config.toml
dataset = "tunes sung on syllables by a formant synthesiser"
encoder_inner_norm = false
encoder_layers = 6
Rows from block 3 of the encoder of a small masked spectrogram model, named by matrix and row number. Rows with one number belong to one neuron. Each number is 128 + 24 x the weight over its row's rms, rounded and kept within 0 to 255. All counts start at 0. Numbers have three digits each.
Before each neuron's rows are labels from the 100 clips, of 14976, where the neuron reaches its highest value: "band" is the frequency band that holds the peak. Only what is clearly more common there than usual is listed. The data: tunes sung on syllables by a formant synthesiser. In brackets: how many of the 100, against the usual share in percent.
# fc1: MLP up (encoder.blocks.3.mlp.fc1.weight, 1280x320), inputs 0-106
# fc2: MLP down (encoder.blocks.3.mlp.fc2.weight, 320x1280, transposed), outputs 0-106

band: 2000 to 4000 Hz (98 vs 25)
fc1.359:121091138138128112121158106090124129087071109147125135129121127127128192124139136140142150120181096114124128134163081090153136216125096140127111131087134140139128125136079121128128102118127127209092130128162109126130121130088131129040144151083131100104129128142130123127146108083128128122126120138148152126126106136128130
fc2.359:132127130111195117127148159126131106087124121128140129128127133194098179116133136136127128129125131149128127137133104146105176117078094124116107102133128153128121129123129122112162130133159163128120109137125141111156132132106126134125070119144074097126103153142125131177121119119160114104128129143152106128069104090153137

band: 1000 to 2000 Hz (97 vs 12.5)
fc1.552:198123133127145131165161118132172154131128134118111147099146125102131132132127129112062140128130125127155122128149122128127097170141115136129145110108134132153154128124116128155086128139105121140137161126127128149128128112073131119131120130069123127127144127117123106126116131178096128132128152108135091127177138113131162
fc2.552:126150129131135124130141119107164127123126119129136153128129103114128134126137082132118165134135163129129113126129143132136159205124109169124132130128120127116122125127129131124124130136116110149121129176124130109129169114125139127127127108126127129137127152126121129122126099141143123125148133111135052140178149128146105

band: 2000 to 4000 Hz (66 vs 25)
fc1.159:064113140130144143115129146116130096137129136136126160176132122181117140131175087098128107155076108108131182122157132123195127120109106134131129087128126163060144089128129128111132070157127121068138110124132197117138144125094148130143128160133133140127117127162134134157152111110142100134104078158136161121127108128102120
fc2.159:160129141120124169154135119135097130131119128126149166126124130073146138154114123114129080135181128109114129082128127196106099157132127127125111133107128096120112132126102126120115185097132140123128131127118108133158114099131123119112116131134128128107083182074104112127128146131129139097132132080158129138082137128099157

band: 2000 to 4000 Hz (100 vs 25)
fc1.76:125125149144128105189120177153134164136157128151126152139145126128067126128130114163130138232128127157157118117128130129129176122145128132141125128138117124071128128128122128157127153115123160121165129136098128139096125130129108134171156122106136148178117121151129128107128088141150117111134169130115124130138140112130104
fc2.76:127118122128128121092128173113130108100130114082127119153138111132128179076124113133142128164132098158186125165130180129033125130148119130126137134129088128095124133134099099138128123128159165162119103138106132125129134127128122094146135129128127142198121121137138122133124153194136116117130096142093132100142136156133117

band: 1000 to 2000 Hz (77 vs 12.5)
fc1.750:184128119130127143127147163154127105150126087043151113125125132102115139135169131130119128138147135129127145134128130129136096099128120121121143128122125126113133091134137150122113181133113128128158098108130157123145122121109130127127128106148133125142130166143130149132128156103127167101120150116104128077226110092176159
fc2.750:052138132123156055097126128124119110128136169168128132151139128132128118124128130159128108126106128155128115100116127128122150128111120134139129127121193128130122143101125138134153127120155105143120127142147095124110130146098131128139117128123129123113101128129126106130124092138161129084132126147152118152014127177089108

band: 250 to 500 Hz (67 vs 12.5)
fc1.432:147124156128146142153130134173130131129139127183112133168116134103154128129206126128118089124128094130135121137121151175114168132134130120144126125102125128128101128096122132122113089133109144100121148172144120144133131123130127127124104128124131084131140135128106148129104128099109127139127116119153148125100120137127120
fc2.432:114130156089057124130136144116165127128151133146118122136086101111168132152143073128128159141119110096118134133145126157127131116134149111089115097146129157091109128090153108138201127081100137100117140130100128128135147107107100154121214130095128127170137102106088127131148128145129124137123138129128124124148127134111124

band: 250 to 500 Hz (100 vs 12.5)
fc1.614:130161122217148129128128109127106125128098138127126110083120119098123128128128128124101124097086105124139134126136133128127131130144151128122118076126120115169094125126139128127123146139116129128128131131128141126124170147157128126086178134122172125126128096123139117093100119136128148075074132124147065127114098138155135
fc2.614:123124137136149155119128110127128141137127188064086144124119125128177137127149100128119137134062126108128148112093128121125139134141108123107149122123176144149133083166129145066128113136112133128120133128153141182124127135152147126140146124134129105118127136125144107110131128130132189129139147130080123080133128154126129

band: 2000 to 4000 Hz (65 vs 25); 500 to 1000 Hz (33 vs 12.5)
fc1.409:064123128094129113165156111129142153123128158121115128182255143149127177126118103145118119134164163162107139124137123116124128127128091192128151152107127132133128138128133119171120125127126118129140160117078151120128124130132109123139080076169125132131127130112135128155128147172130031144139145151128147114154163142124118
fc2.409:124113127131135130144184129153125135125132109120127081141130125127131128186158089060117129128130109131132122151157150116143121127181139131156136103132105128134128166125128112091100114143090142139110138130117123122127067130121118129120132128132137076106132118173132128164133165176074111126129112118130127127243137110121131

band: 1000 to 2000 Hz (60 vs 12.5)
fc1.279:167141163128106124150138153155122147139122184141116132118120145156133135124120173119114133122128127128125128207145129132126082138128126147130128125143129129127148135108083128128140135144119123095133129132101125126119130082207127117052144097130155142138104145131194125181114128086150116127083150166174122106133123127124133
fc2.279:137128136128130130090127101130111126127125113125128126132152110156128137124127113089150171080102127126147129111169137061096131128128173118127125128144098160092162121123111115125134082157128128115130140119137129132112170126127114113116127128137130129100136128105156112228128129071114135126128082147143094107113145153131124

band: 2000 to 4000 Hz (100 vs 25)
fc1.228:132140119130112140159132139089127115139129142127124129041126127090127167209124090124128124129123126136092116128148133104184124152156039097128133100103116125127128102116139152128128158132121161134133149100152150147162128128135129108145157129108128129129128095128125136129126122122086128126121126128115119129127081124075034
fc2.228:086077121173118150085161145127128132084118124120135194122146128134119084131164122147145138124155141131141153158144127128157127118129082128108135126126124171101119126157155171121127137130111128128128140123130126069127192138143138159103104106180081125137166125053112126127158081143120126108128144130119125121116178155143172

band: 2000 to 4000 Hz (90 vs 25)
fc1.45:074118145133099131151125139109143128079126129103126129132101164110075128128127132129128153110125131150145119156117122129094132128100091110115079189111132168134124031126076069090134117152141103128129128130168144156080129120143118143152091137057127134128118129136137098104120122131129128128115223120143128159102128126184122
fc2.45:083130123150092141154129146129128116116120121121143120170128118122086135161129161122177130132108130189128103100133144112090092129133128141088172116087133152071161127131171180145107119155130167138117142146129124131128097149146142128179133133130147128130120116113134178127128130131132199110057115126152101131128162142135178